A small contrastive image-text model, trained from scratch.
Model: 5.27M parameters, 64-pixel images, encoder arch convnext, encoder norm layernorm_no_bias, encoder activation gelu, encoder patch size [4, 4], encoder depths [4, 4, 4], encoder widths [80, 160, 320], text encoder width 128, text encoder layers 8, text encoder norm layernorm, text encoder activation relu.
Training: adamw at rate 0.0012, 12200 steps, batches of 256.
Rows from block 9 of the image encoder, named by matrix and row number. Rows with one number belong to one neuron. Each number is 128 + 32 x the weight over its row's rms, rounded and kept within 0 to 255. All counts start at 0. After the name is the row's rms in percent of the matrix's.
# fc1: MLP up (encoder.blocks.9.mlp.fc1.weight, 960x320), inputs 230-275
# fc2: MLP down (encoder.blocks.9.mlp.fc2.weight, 320x960, transposed), outputs 230-275
fc1.176 104 [ 87 117 114 120 112  87 153  74 162  87 204 118  85 123 138 137 165 165 125 138 207  73 119  59 137 176 119 152 132  55 140 113  51 121 129 163 114  89  71 127 146  96 111 118 115 108]
fc2.176 105 [140 175 172 121 148 114 155 144  65 101 135 141  99 134 139 157  80 172  98 192 123 169 114  82 137 210 148 117 158 186 109 132  60  93 112 161 141  99 152 112  91  98 144 147 143 116]
fc1.177 102 [151  59 166 136 131 142  71 167 119 149  99  88  57 143  85 143 141 149 122  97 140 155 118  78 125 123 180 183 104 174 137  92 169 103 120 141 189 131 169 117  79  87 141  98 147 160]
fc2.177 114 [132 111  84 155 130 122 112  98 167 131  66  75 104 122 138 118  90  77 145  95 152 158 159  37  86  47 163 113 164 132 120 137  92 121 104 152 104 121 138 138 136 194 110 184 176 139]
fc1.178 096 [153 134 171 141  96 117  71  75 175  93 177 141 108 131 177  98 133  76 128 137 113 160 159 122  80  95 143 123 101  92 149 146 112 157 152 151 184 174 171 144  71  96 161 170  26  64]
fc2.178 088 [157 120 156 149 115 131 165 109 108 146 128 118 157 112 112 182 151  32 104 168 169 103 130 145 140  90 117 114 152 102 112 106 117 133  68 125 174 153 104 224 157 129  81 121 127 183]
fc1.179 101 [119 148 171 150 176  87 156 152 137 144  78 117 140 135 145 149 126  88 128 115 138  71 138 123 142 112 139  93  93 183 133  81 106 138 116 171  98 107  81 141 105 101 124  74  98 152]
fc2.179 111 [119 118 114 141  80  85 124  93 155  99 152 170 121 112 131 119 132 142 121 162 129 144 125 151 173 185 137  93 153 108 184 172 114 149 116 179  80 146  94 144 111 177  83 153 126  87]
fc1.180 097 [ 73 131 130 140 157 183 140 132 122 198  84 161  96 121 105  99  94  75  49  85  94 120 133 147 112 124 148  75  95 156 125 229 110 162 134  87 153  95 124 184 107 107 111 139 115 132]
fc2.180 072 [ 58 119  91 136 148  93  85 107 182  81 117 110 146 173 139  88  43 174  73  91 153 153  65 169 154 139 148 175 161 120  89 115 167 132 118 130  69 154 125 143  77 105 120 144  90 156]
fc1.181 105 [113 142 141 134 106 142 105 131 130 105 124  97 124 115 204  99  59 152 117 130 171  97  92 151 135  91 114 182  79 122 112 122  44  79 157 127  76 144 141 109 116 148 148  81  91 107]
fc2.181 107 [181 137 120 141  64 133  72 127 110 110 155  82 119 152 108  69 157 201 120  94 154 116 130 125 121  82 131 137 128  96 131 112 141 172 135 163 126 124 136  94 145 137 163 106 130  95]
fc1.182 103 [115 175 132 142  80 113 125 173 130 108 116 116  87 160 109 150  62  92   0 120  93 142 113 196 126  69 132 102 197 151 161 164 129 154 139  86 145 141 212 106 101  98 113 134 172 147]
fc2.182 109 [127 144 123 125 158 147 101 169 150  30  92 135 112 134  65 155 160 121 105 158 137 155  75 168 156 144 177  97 118  43 147 188 161 171 132 114  78 139 140  99 102 130 142 159 122  76]
fc1.183 101 [156  72 106  57 116 177 173 141 186 185 117  99 122 164 156 114 148  80 125 125 135 114 127 118 138  94 177 189 175 126 111 124 150  97  87 107  99 125 111 139 110 115 127 123 104 134]
fc2.183 100 [ 90 123  63  98 139 153 103 142 148 104 112 172 157 170 112 145 137 132 151 133 134  88 169 115 131 202 107 149  77  99 123  88 145 204 208 133 161 133 140 110 146 104 105 175 130 140]
fc1.184 108 [107  86 139 135 111  83 123  78 168 172 136 140 135 164 124  68 118 138 104 164 159  95 114 136 143 113 120  91 147 151  83 122  85 122  68 172 122 120  94 168 140 132 129 191 189 157]
fc2.184 119 [118  63 142 119 143 123  93 113 100 129 156 141 163 126 164 126 151 131 145 162  87 157 206 106  88 176  79 144 103  64 146 167  75  95 137 156  53 108 117 128 135 112 117 148 135 138]
fc1.185 098 [101 138 187 149 127 132 122  97 129 113 131 102 189 122 167 166 127  97  81  88 192 165 165 109 136 135 149 129 126 133 118 139  70 160 126 145 138 105 168 104 116 141 111 151 110 116]
fc2.185 090 [138 108 144 114 157 115  97 130 130 151 110  99 153  86  64 167 100 112 103  96  97 149 163 151 109  84  82 169 113 114 150 126 134 101 103  91 114 140 172 150 129 117 187 125 124 206]
fc1.186 096 [119 149  81  76 100 129  92  79  97 118 105  76 148 178  77  78 142  87 135 142  59 103 122 119 101 156 153 140  80 128 161 150  85  75  88 129 165 193 152 119  82 172 178 131  84 133]
fc2.186 096 [ 97 116 146  76 151 108 109 117 125 105 107 107 148 185  74  85 123  96 126 177 128 168 136 136  91 147 117 132 106 111 173 147 136 111 127  94  96 152 165 134  72 113 164  89  98 131]
fc1.187 100 [145 126 140 205 145 168 137 140 163 133  86 119 104 193 118 111 137 105 145 127  99  86 119  86 132 116 127 145 212 132  89 150 141 154 120 135 180 136 209 224 117 124 129 107 137 100]
fc2.187 096 [158 154 147 167 147 158  85 137 181  73 101 109 145 157  76 121 137 102 117 132  93 123 132  85 146  64 127 100 123 170 119 124 152 158 116 136 125 178 138 104 133  93 154 145 138  58]
fc1.188 098 [111 111 136 127 135 188  96 113 124 166  83 141 120 114 144 136 141  87 165 117 117 120 129 192 175 155  91 141 145  91 118 155 101 145  81 150 164 139 101 155  68 116  47 119 140  63]
fc2.188 081 [131 110 147  87 188 152 136 103 168  86  80 167  81 135 110  75  99 119 141 110 155 136 118 127 117 114 171  84 194 126 102 128 155 127 151 102 132 118 108  83 150 162 180 110  85 142]
fc1.189 101 [165 109 162 126 108 164 114 183 184  86 105  71 163 128 104 119 118 180 177 115 157 116  94 158 130  93  95 124 115 128  90 143 149 121 101 165 110 124 137 184 137 157 119 125 129 146]
fc2.189 100 [120 160  64 128 141 113  93 118 161  56 174 142 146 114 164 141 134 153 153 118 149 144 116 113 111 157 115 167 132  88 156  96 127 189 166 123 138 163 109  91 141  98 150 144 157 107]
fc1.190 094 [109 131 141 180 167 120 142 181 130 138 157 173 185  83 198 138 149  96 138  92 133 171 149 139  96 135 134 101 166 155 135 126 141 130 111 105 193  87 142 144  81 140 172 144 165 147]
fc2.190 088 [ 49 163 130 136 124  37 109 146  86  89 125 147  58 114 108 102 120 143 126 204 178 123 129 121 120 127 105 115 168 153 155 110 102 125 112 145  88 127  94 114 155 118 107 120 132 134]
fc1.191 099 [ 80 101 106 127 112 176  94 159 192 128 111 128 122 117  76 142 145 102 131 129  73  66 120 139 165 131 134 135 146 143  58  70 152 122 145  63 129  97 106 174 122 133 176  86 190 127]
fc2.191 106 [136 144 116 119  77 139 181 102 149 103 132  95 172 151 100 138 126 144  78 144  92 141 208 143  63 130 127 138 122 140  88  67 129 125 168 141 161 165 134 118 177 110 141 144 166 108]
fc1.192 098 [119 127 118 167 106  85 158 183 149 105 142 150 169  61 204 141 118  96 130 114 103 114 108 152  69 194  96 107 125 142 146 132  96 163 103 112 143 126 129  90  71 128 180 133 143  97]
fc2.192 103 [162 142 160 133 110  95 142  90 106  60 115 122 172 131  89  90 143 161 131 110 115 124 166 131 141 123 100 126 161 174 114  69 144 104 133  87 153 166 178  94 167 128 133 130  92 147]
fc1.193 093 [171  72 176  88 155  99 131 110 164 150 137 158  58  96  51 113  77 165 111  64 116 169  99 171 141 116  87 154 127 170 148 173 126  66 171 119  94 146 152  98 143  82 132  61 124 117]
fc2.193 097 [116 108 155 140 123 124 134 143  68 154 103 143  58 154 147 113  93 141 144 111 136 101 105  62 127  77 140  88 188  74  93 138 101 173 138 136 141 155 119 135 164 155  74 128 130 124]
fc1.194 102 [102 128 101 175 129 105 147 146 130 122 146 130 100 187  97 114 109 112  86 109  79 117  97 155 110 133 124 162  50 104 146  99 115 139 156 125 132 145  96 126 163 136 127 179 116 170]
fc2.194 105 [125 154 108  79 149 135 142 126 180  98  49 180  67 117 155 121 103 109 134 111 137 142  73  81  84  97 127  49 101 110 151 152 141 184 138 141 123 172  80 134 104  85 131 156 118  74]
fc1.195 103 [186 109 168 124 158 148  45 182 129  77 124 131  70 153  52 125 109 109 110 127 110 118 137 144 107  55 181  92 161  67 126 149 142 137 131  95 178 110 145 134 122 171  94  53 116 183]
fc2.195 101 [148 145 144 156  82 175  97 157 114  95  83  85 121  89  73 149 183 107 109 116 113 159  85 112 133 121  93 111 146  92 171 108 101 137 112 144 162 139 117 151 104  97 172 200 116 144]
fc1.196 099 [ 89 185 116 114 146 117  96 180  79 105 152 131  43  99 177 160 126 122 149 128 155 106 103 191 110 118 108 124 105 122 119  56 117 141 153  81 108 149 121 188 119 214 213 163  99 161]
fc2.196 094 [ 74  97 136  91  93  63  89 131  89 115 128 160 105 136 132  83 124 117 118 139 123 220 100 109 173 198 131 160  71  72 182 138 152  92 151 164 113 114 143 133 102 151 200 137 146 105]
fc1.197 103 [ 99  63 120  90 184 131 108 144 109  94 109 125  84 148 109 106 136  20 127 112 118 135 151 136 136 166 167 143 201 146  96 112 124 131 157 147 126 111 102 125 157 162 178  86 144 169]
fc2.197 106 [121 100 172 171 102 155 109  89 172 114 100 113 125 138 138 174  64 104 120  98 100 112  67  63 139  79 154 120 123 174  97 119 178  65 156 136 123 121 172 134  59 120 141 126 170 158]
fc1.198 099 [131 144 127 144 134 116  89  53 136 119 147 169  76 100 103  94 105 153 175 150 151  83 102 141 133 120 121 157 114 135 109 135 145 147 117 141  74 159 123 121  67  81  63 108 119 114]
fc2.198 111 [123 157 178 125 130 133 160 140  49 130 128 100 126 114 157 163 108  77 132 163 100 128 118 104 134 115 103  93 140 128  80 163 159  94  94 140  98  72 144 167 117  88  80 130 121  92]
fc1.199 102 [167 146 163 122 130 120 138 182 139 148  64 190 208 103 125  94 109 150 158 124 130 124 191 175  67 147 137  94  72  83 128 159 174 107 166 139 125 139 123 148  91 173 143 183 127 115]
fc2.199 111 [127 142 152 118  67 117 148 125  50  95 150  59 154 128 110 125 142 194 106 160 127 138 154 120 148 152  74 137 132 165  97 137 136  80  87 110 111 129 196 184 140 181  89  83 122  99]
fc1.200 103 [104 172 115 131 134 123 105 159 159 113 104 152 110 125 151  33 142 114 166 155 139 138 158 142 136 178 145 120 136 156 162 148 132 102  76 156 164 127 114 128 125 145 135 108 141 185]
fc2.200 103 [136 105 178 114  99 161 156 146 137  99  73 177 148 123 129 114 159  84 144 170 116 169 166 125 144 185  94 133  67 157  95 209  69  75 120 109 164 133 153 109  95  78 103 154 153 115]
fc1.201 106 [119 114 119 192 129 154 150 119 145 120 151  64 182 137 103  81 158 134 107 133 124 117  97 153 101 131 155 130 149 214 159 124 138 129 150 172 150 179 106 107 175 111 101 123 135 119]
fc2.201 113 [183 128  74 142 135 141  60 109  99 137 140 177 135  90 179 129 188 119 108 152 188 134 136  98 109 149 112 139 166 116 135 168 162 168  94 164 132 117 118 126 136  73 134 126 112  98]
fc1.202 099 [177  95 114 146 136 141 124 199 166  93 160 137  92 115 148 108  92 135 165 103 148 141 112 109 100 100 131 126  97 118 121 189 129 150 144  89 148 105 185  97 141 107 118 112  81 118]
fc2.202 091 [149 106  77 158 111  98 131 134  90 125 125 134 173 105 109 140  99 117 150  79 127 153 152 146 118  78 150 169 121  57 104  76  89 118 119 149 175 176 105 154 159 183 113 164 148 174]
fc1.203 099 [130 103 123 152 144 129 179 139 111 100  88 109 174 182 165  62 134 115 135 157  91  81 140 125 107 145  94 151 139 190  73 120 105 170 102 170  73 125  96 154 105 145  98  95 154 122]
fc2.203 103 [172 100 136 126  63 106 109 126  86  63  89 137 172  95  83 107 141 149 130 179 159 187 135 117 121 151  73 113 151 141 171 148 149  77  53 147 133  81 138 161 135 137  60 110 111 135]
fc1.204 102 [147 133 166 133 165 145 117 121 138 108 105 110 123 122  79  39  58 158 118  79 157 126 122 170 126 116  93 111 111 161 178 196 103 171 166  90 196 140 125 115  66  60 100 117 146 106]
fc2.204 103 [ 93 127  90 147 154 115 112 136 123 173 130 115  96 155 129 177  92 113 192 105 154 173 127 105 130  80 173 155 135  56 130  72  91 157 142 167 106 145 134 108 105 102 144 105 187 131]
fc1.205 099 [159 125 115 115 100 151  76 187 114 115 130  90 170 146 167  97 126  88 123 127 111 110  61 138 174 126 113  90  75 159 120 162 127 125  62 150 150  61 140 114  91 140 153 129  92 167]
fc2.205 085 [145 145  93 141 101  90 132 132 140 101 178  39 142 158  93 130 144 122 113 122 104 152 169 162 188 133 133 120 133  92 131  95 162  86 116 119  69 157 135  92 110 160 111 114  90  98]
fc1.206 098 [ 94 136 196 176 132 163 138 130 120 116  97 104 105  85 123 114 108 130 101 135  95  89  70 118 138 147 152 136 121 141 158 136 129 136  55 115 134 137  94  79  88 122 113 110 158 124]
fc2.206 090 [134 155 167 129 121 140  99  94  98 133 146 117 181 146 117 121 188 145  92 150 105 148 109 123 120  94  91 118 129 140 156 101 177  59 157 126 138 121 128 171  95  95 190  71 125 135]
fc1.207 099 [149  89 170 115 157 121  72  95 162 141 151 102 151 147 125 171  95 142  64 135 134 147 113 137 113 134  75 149  41 139  66 119 144  90 136 166  91 143 134 144  27 119  89 136 136 172]
fc2.207 102 [115  93 126 163 116 129 181 159 137 188 125 132 149 104 153 123 118  79 185 171 116 112 183  95 104  89 112 160 133  61 109 109  96 147 106 152 111 117  95 188 126 141  74 150 133 145]
fc1.208 103 [164 114  79 113  85 148 172 203 167 136 122  88 160 155 133 154 114 130 165 107 103 162  74 121  96 140 102 103 138 112 105 161 133 136 132  93 151 136 133 127  97 155 112  82  92  82]
fc2.208 111 [150 129  69 118 126 100  80 131 118 136 158 132 155  82 158 161 115 154 136 145 196 116 128 133 167 143 122 171 104  89 108  42 144 195 158  65 117 137 109 157 138 109  94 161 114 167]
fc1.209 100 [115  66 131 147 168  98  70 162 114 101 148 142 195 109  81 121 146  85 153 138 101 112 109 144 116 151 128 108 117 158 101 136 124 111  93 116 124 111 154 126 131 110 118 149 127 159]
fc2.209 092 [118 136  48 148 142 180 136 177 176 166 148 133  74 121 127 120 142  98 126  99  98  97 100 103 153  90 132 109 182 115  73  67 135 113 122 142  88  98 126 132 108 166 129 184 142 158]
fc1.210 100 [147  92 136 133 179  96 128 104 162 131 141 166  89 154 115  58 147  85 175  70 107 115 148 209  92 122 156  86 135 157 128 147 155 107 116 115 175 101 129 173 115  92  78 107 103  93]
fc2.210 087 [153 125 100 158 128 121  97 169 114 144 122 161 166 113 163 141 103 105 109 137 120 150 146  74 104 130 152 144 143  91 117 118 122 130 148 133 158  92  87 149 139 104 142 181 105 152]
fc1.211 104 [163 168 124 101 155 122  47 128 118 163  94  99 132 161  67 107 120 119 132 103 162 214 150 134 140 190  63  98 154 129 153  72 155 107  98  94 171  42 133 131 104  94 162 159 122 143]
fc2.211 099 [163 131 105 104  76 113  92 148 161 124 146 140 166 187 135  89 127 142 111 167 119 163 103 126 189 235 127 147 105 127 116 127 108 115 116  84  95 155 158  99 125  81  86  77 133  52]
fc1.212 102 [131 118  78 114 173  84 159 184 114 136 191 117  74 162 138 133 109 130  76 133 162  98 132  89 117 175 128 118 169 105 123 123  96  77 120  91 163 144 165 154 156  79  97 183 153 137]
fc2.212 106 [137 124 103 141 152 135 150  92  84 144 145 129 124 100  80 148  76  68 148 136  81 113 159  61 143  88 128 104 130  78 112 152  60 110 154 127 103 143 119 131 116 165 121 168 182 126]
fc1.213 105 [ 80 112 130 192 161 190  90 113 117 130 117 114 116 100 154  93 152 108  34 118 122 170 148  55 158 163 139 115  80 125 157  80 146 126 193 176 105 157 116 165 126 128 151 127 166  32]
fc2.213 115 [112 112 122 206 130 176 109 180 158 198 184  89 126 130 191 175 135  97 164 138 167  72 138 101  65  94  59  95 155 133 174 148 125 118 178 203  97  94 123  37  79 128 152 146 185 141]
fc1.214 096 [142 151 100 112 163 148 128 109 148 159 148 116 146  93 183 128 141 130 126 130 158 175 156  96  24 115 145 107  83  97 189 132 157 149 107 133 127 167 159 120  91 126 124 119 138  57]
fc2.214 093 [137 150 114  92 154 164 121 164  92  89 163  87 138 124 131 100 160 136  83 144 141 166 170 133  59 103  98 108  89 149 163  79 141  98 100 177 147  87 145  89 158 104 133 113 125 146]
fc1.215 100 [144  88 168  75 148 133  72 105 167  99 105 183 135 112 133 148  63 154 166  92 113  98 139 121 142 125 115 138 142 154  91 108  80 143 183 159 125 117 150 183 168 152 148 147 140 151]
fc2.215 098 [113 124 128 145 105 135 180 141 119 128 149 133 126 130  93 126 106 109 103 146  91 247 154 137 147 170 160 126 134  66 146 124 121 140 140  94  58 196  77 110  70 116 137 138  93 133]
fc1.216 097 [118 167 161 185 141  81 109 102 163 143 157 158 150 180 121 109  94 122 164 140 108  95  75 158 116 131 161 131 164 133 130 120 158 158  74 133 133 135 128 173 101  81 151 147 149 100]
fc2.216 104 [171 121 168 126 137 130 118  88  66 132 134 124 160 132  93 167 120 108 116 193  38 112 102  72 109 122 121 115 117 180 131 176 138  92 154 145  96 148 143 160 113 147  75 131 155  96]
fc1.217 102 [150 112 129 156 110 108 100 152 161 186  67 136  56 108  95  83 140 112 159 103 136 138 105 106 113 151 158 110 142 148 153 170 149 118  96  91 172 135 154 225 131 151 129 145  90  94]
fc2.217 100 [113 119 164 165 124 168 105  74 107 151 104 112 132 145 136 126 166  86 145 171 132 137  33 106 135 197 130 124  95 137 133 137 107 102 151 190 127 133 192 132  98 138 159 160 118 132]
fc1.218 102 [104 144 160 161 106 178 143 136 163 120  85 107 125 168  91 203 108 153 102 145 167  86  12 161 181 141 113 110 125 125 117 144 122 150 144 156 153 103 163 168 105 126 124 114 123 178]
fc2.218 100 [ 77 160  61 181 204  97 107 115 130  90 108 141  82  90 152 128 192 164 123 156 137 124 103 147 191  96 167 124 160  98 133  78 108 133 134 162 152 121 122 156 144  96  69 153 108 106]
fc1.219 097 [134  80 102 156 108 118 102 154 135 102 103 152 150 116 156 137 126 106 124 124  95 120 169 139 140 137 161 163 105 168 131 130 108 159 119 131 102 167 143 114  84 153 154 135 130 121]
fc2.219 086 [155 132 179 157 143 142 106 110 174 133 126 168 138 146 168 180 117 137 143 102  95  94 121 156  84 126 156 141 170 157  90 110  60 146 110  73 105 124  66 107 162  34  95 174 144 161]
fc1.220 100 [ 60 144 233 120 112 120  90 170  99 120  95 130  80 153 112 137  89 122 122  81 164 125 132 169 110 131 154 134 182 150 150 150 118 139 188  72 107 152 152 146 142  90 130  62 108 168]
fc2.220 091 [105 109 104  86  59 109 107 115  84 113 222 146 165 143 169 143 140 210 118 140 135 178 147 124 142 125  67 121  99  73 153 155  98 124 134 149 188 160 105  88 125  87 150  88 131 149]
fc1.221 103 [139 147 153  83 177 165  59 128 110 161 112 134 118 106 101  91 124 114 124 150 201 147 113 134 118 186 110 107 144 134 131  97 132 142  99 148 169  91 146 124 143 147  83 111 151 149]
fc2.221 117 [168 147  90 137 105 122 102 155 141 102 121 176 114 150 138 171 146 115 152 118 166 131 142 138 117 172 108 125 121 109 131 158 118 165 131 156 113 125  67 126 124  54  68 134 128  86]
fc1.222 100 [149  81  87 140 106  94 112 112 140 132 109 131 118 112 114 107 142 166 150 122 109 103 128 176 164 113 143  61 122 104 135 105 128 137 122 174 186 122 219 179 126 118  90 152 111 122]
fc2.222 100 [120 137  94 146 146 130 106 174 155 105 173 162  91  72 142 165 162 163 117 154 179 183 169 152 139  91 140 110 117 120 180  61  97 132 122 170 149  63 128 108 122 131 147 187 146 123]
fc1.223 108 [145 208  94  82  99 114 126 210 135 175 103 202  96 139 140 120 110 162  89 168 161  94 109 149  84 143 145 140 143 121 153 124 116 149  54 109 111  96 146 194 119 125 137 122  85 122]
fc2.223 112 [150 101 112 179 137 222  90 140 181 212 115 137  92 127 158 142 125  84 182  87 123  77 128 143 149 131 174 111 211 146 118 127  87 134 139 129 117  89  55 165  95 166 108 114 135 132]
fc1.224 101 [103 143 111  89 127 180 162 124 134 106  70 152 139 143 100  84 138 103 110  92 116  98  94  68 102  99 150 193 129 182 114 180  91 127 100 125 184 122 135 131  81 135 169 163 120 129]
fc2.224 097 [108 132 162 155 116 143  97 142 172 134 134 111 106 131 172 172 194 119 119 111 140  76 126  86 112 113 151 191 141  54  77 145 116 121  96 119  67 160 127 156 167 154 150 159 156 122]
fc1.225 101 [130 114 163 112 192 143 126 183 126 146 115 106 137 100 129 141  99 171 111 137 163 151 120 133 135 145 103 136 171  96  70 150 114 110 115 138 114 145 111 159 155 133 130  74 116 126]
fc2.225 095 [131 134 128 156 145 160  57 118 217 181 129  88 134 136 113 131 104 121 173 117 147  94 150 208 193 146  95  97 170 149 120  99  96 135  88 180 107 119  99 162 150 137 139  73  82 129]
fc1.226 098 [164 102  54 124 126 171 115 177 152  99 120 148 131 123 113  62 133  79 124 101  86 113 153 135  86 123 171 141 119 155  95 159 109  88 182 100 141 144 163 129 184 136 161 141 179  55]
fc2.226 092 [152 129 132 161 148 119 171 123 122 126 127 110  95 144 117 129  66 130 141 105 104 120 137 105 135 119 135 125 118  97 111  59 173  86 135 188 167 113 105 123 127 123  55 153 142 194]
fc1.227 100 [147 135  91 140 199 116  88 116  99  64  86 196 134 193 131 146 183 145  76  86 114 114 192 152 170 111 127 167 149 129 100 121 152 135 138 110 117  84 107 173 134 162 126 112 156 165]
fc2.227 085 [181 169 183  72 133 156 121  91 170 109 124  68 139 104 146 107 101 141 124  86 162  85 129 141  73 102  75 144 100 198 144  96 165  95 140 128 133  78 139 133 171 156 108 158 157 163]
fc1.228 098 [117 137 161 125 125 123 150 114 152 129 117 138  96 140 154 165 104 167 126 109 142 138 144 173  93 110 154 126 133 124 101 133 139 110  87 112 108 114 179 133 112 143  69  63 131 158]
fc2.228 095 [132 106 160 138 165 180  73 147 139 102 143 103 130 113  59 127 172 115  64 167 153 112 193 147  82  89  92 129  87 153 160 113 104 111 147 145 130  61 144 119 190 148 207 118 132 140]
fc1.229 098 [ 93 178 135 113  79 151 153 125 168 123 154 184 151 144  82 134 138 131  85 118 106 160 137 100 132 131 181 145  82  79 136 113  84 143  49 156  96 149 137 158 142 168  93 152 170 135]
fc2.229 090 [144 161 151  75 128  83  87  94  70  82 137 124 131 132 156 172 161 138  80 145 123 156 105 163 125 154 106 125 201 182 138 161 140 129 100 131  92 126 142 200 109  59 122 152 138 133]
fc1.230 102 [159 108 141 100 135 105 115 117 133 158 217 174 151 127 115  62 135  93 111 105 173  95 151 115 125 163 125   5 144 147 139 105  77 150 119 136 154  90 155 160 121  86 122 177 127 138]
fc2.230 109 [130  85 114 108 127  90 120 140 141 134 171 154 154 145 203 183 142 168 146 166 112 163 133  66 115 164 157 168  83  79 134 137  59  98 110 165  50 134 152  87 126 148 127 115 134 105]
fc1.231 109 [130 137 140 124 148 128 132 206 122 170 138  98 124 148 156 121 132  90 138 131 182  93 134 144  96 136  72 131  72 167 142 130 109 146 112  78 171 124 124 173  84 122 107  79  61 149]
fc2.231 110 [136  89 120 135 136 107 137 134  28 116 176 152 122 146 133 146 141 144  48 156 146  67  99 153 150 155 125 153 101 114 121 113 144 145 100 136 161 100 166 125 165 127  66 108 107 139]
fc1.232 103 [160 121 164 100 145 102 105 140 116 130 133 154 105 109 113 172 145 150 107 136 131 197 114 129 162 130 133  89 112 125 155 144 124 121 162 140 148 107 192 175 146 155 137  93 103 154]
fc2.232 112 [131 148  98 139 159 160  88 163 108 139 106 106  84  65 141 117 151  91 139 108 144 144 120  93  88  93 104 128 146  80 173  40 118 156 119 163 115  74 113 106 121  94 116 209 110 158]
fc1.233 101 [ 97 173 133 164 140 113  94 124 105 185 124 138 118 167 111  19  72 155 123 159 130 144 169 176 184 166 129 147 124 129 155  86  87 118 156 166 133 135 132 190 122 155 156 145 122 149]
fc2.233 092 [146  87 120 151  83 137 150 140 181 158 147 180 166 120  96 166 144 153 151 113 138 152 171 141 112 165  67 138  92 172 143 235  85 112 100 158  71 136 139 162 127 109 102 142 131 153]
fc1.234 108 [ 94 145  74 148 105 123 128 110 123 137 125 140 151 107 104 140  91  78 128 155 146 120 105 137 122 166  84  79 190 190 124 110 124 103 140 104 123 114 121 134 104 174 105 127 103 156]
fc2.234 117 [165 122 143 139 171 161 158 122 193 132 138  94 117 147 113 107  71 135 110 102  76 116 132 154 114  40 142 156 139 177 114  31 124 100 175 140 106 138 158 101 162 154 161 173 157 195]
fc1.235 102 [110 109  67  47 176 173  94 109 135 149  97 141 144 119 132 128  91  90 152 195 111 132 162 129  98 131 130 151 184  93  89 120 166 105  74 103 131 125 103 130 112 118 157 159 149  70]
fc2.235 091 [152 170 114 155 152 128 162 160 158  91 100 135 101 133 125  71 158 116 137 107  83 159 128  88 200 117 126 133 124 196 164  82 149 140 128  75 112  93 110 122 162 162 169 141 105 110]
fc1.236 103 [103 103 126  69 117 108 147 159 177 127 108 120 153 135 164 107 177  80 185 138 146 156 129 118 141 115 180  61 143 179 131  75  67 142 153 129 130 134 139 132 130 138 127  83 111 107]
fc2.236 108 [108 109 118 115  83 130 109 156  62  98  97 124 129 124 142 137 114 153 119 118 159 127 151  84 110  94 194 167  84 118 123 153  88 159  93 178 129 122 138 171 135 138 134  87 125 142]
fc1.237 098 [ 93 132 130 118 108 123 175 170  96 138  83 175 153 120 126 105  74 118 138 131 114 207 104 155 125 188 151 152 156 135 150 126  98 147 150 132 137 116 122 147 116 203 129 127 107 171]
fc2.237 096 [132  89 155 123 173 143 116 139  98  67  98  67 105 128 169 176 139 135 132 100 172 124  89  78 141 153 187 120 152 144 121 172 164  78 138 143  72 120 109 127 142 125 134 123 117 128]
fc1.238 102 [ 99  97 139 162 137 190 148 118 175 137 154 107 157  81 132 163 169 110 117  67 148 136 174 151 119  61 152 107 150 119 139 182 112  74 132 100 127 106 174 137 118 165 126 125 143 135]
fc2.238 110 [125 139 162 164  90 143  81 123 144  81 121 116 136 145 106 130  89 143 163 112 133 108 123 121 115 120 110 121 205 140  91 204 145 186 108 128 133 156 170 104 183  94 147 139 118  66]
fc1.239 091 [198 120 113 109 155 132 152 149 185 109 142  91 132  88 155 113 167 110 178 162  82 126 176  84 135  77  64 144  89 105  78 105 150 159  99 109 130  93 115 112 139 102 137 164  60 121]
fc2.239 085 [146 115 108 162  91 105 127 112 167  92 132  90 205 115  43 149 168 158  93 132 117 202 154 173 100  99 116 159  67  77 123 122 160 137 122  86 166  80 158 185 107 136 130 136 112 138]
fc1.240 107 [ 89 158 168 189 118  97 126 158 186 103 183 127 152 141 142  60 123 161 186 181  93 127  85 229 159 152 134 161 132 129 168 192 115 140  74 165  87 115 113 165 145 135 115  87 167  83]
fc2.240 127 [137 121 163  86  99 134 120  78 100 100 119 145 140 127 121 140 115 116  96 189  77 159  99  78 132 124  80 107  87 168 160 162 156  61 148 114 146 147 101 175  68 128  97 157 161 146]
fc1.241 098 [126 110 111 115 137 103 132 115 125 116  36 170 105  95 115 113 127 141 114  93 151  89 147 150  70 133 225 173 168  75 135 180 123  98 158 145 122  85 102 103 130  87 128 121  86 128]
fc2.241 091 [ 96 164  66  99 102  75 137  95  56 117 130 133 125 109 101 110 131 153 154 127 133  84 125  76 175 117 137 148 166 128 126 137 120 169 151 106 100 124 124 165 158  72 132 125 126 109]
fc1.242 101 [127  65 139 114 126 101 155 134  86  91  86 173 148 114  88  46 143  80  84 199 128 105 152 137 108  93 151  90 121 167 123 138 118 158 157 130 188 101 115 115  99 166 142 117 172 166]
fc2.242 107 [126  97 208 102 102 147  97 158 132 132 121 114  86 172 169 143 117 154 149  86 117 168 142  22 130 177 167 116 128 151 155 190 130 128 155 113  81 110 104 110 109 101  91 191 118  58]
fc1.243 099 [137 182 116 116 110 150 118 123 148 161  91  86  85 153 160 148  75 160 157 161 175 118  81 177 199 177 169 139 187 131 146  73 139 109 144 142 120 119  96 176 108 137  60  84 148  90]
fc2.243 099 [137 139 146 144 152 139 102 141 137  97 141  89 146 134 104 150 222 156  83 171 105 125 175 128 102 111  79 134 122 118 125  80 114 123 102 130 154  95 141 123 206 135 152 100 126 117]
fc1.244 105 [130 134 149 115 119 151 160 174 159 115 169 203 180 115 110 150 178 143 119  78 159 104  72  83 104 154 173  75  88  97  79 123 126 116 148 132 163 103 173 162 106  78 131  96 128 200]
fc2.244 113 [ 85 101  65 127 137 135 154 172 176 139 157 175  96 124 131 130 155 142 153  62 143  89  93 145 152  69 161 152 123  64 108 125 124 184 146 168 139 133 122 154 120 100 106 137 110 127]
fc1.245 108 [ 81 167 137 119 163 161 109 131  89 138 145 130  85 122 144 125  81 164 172 136 156 179 108 142 159 135 113 148 102  63 135  74 160 128 135 102 115  87 118 114  86 134 154  71 178  81]
fc2.245 113 [161 104 121 176 134 156 176 161  56 116  72  93  96 121  91 122  96 172 109 140 118  91 150 107 137  79  84  73 159 165  69 163 150 150 133 135 134 175 190 206 134 145  96 114 113 151]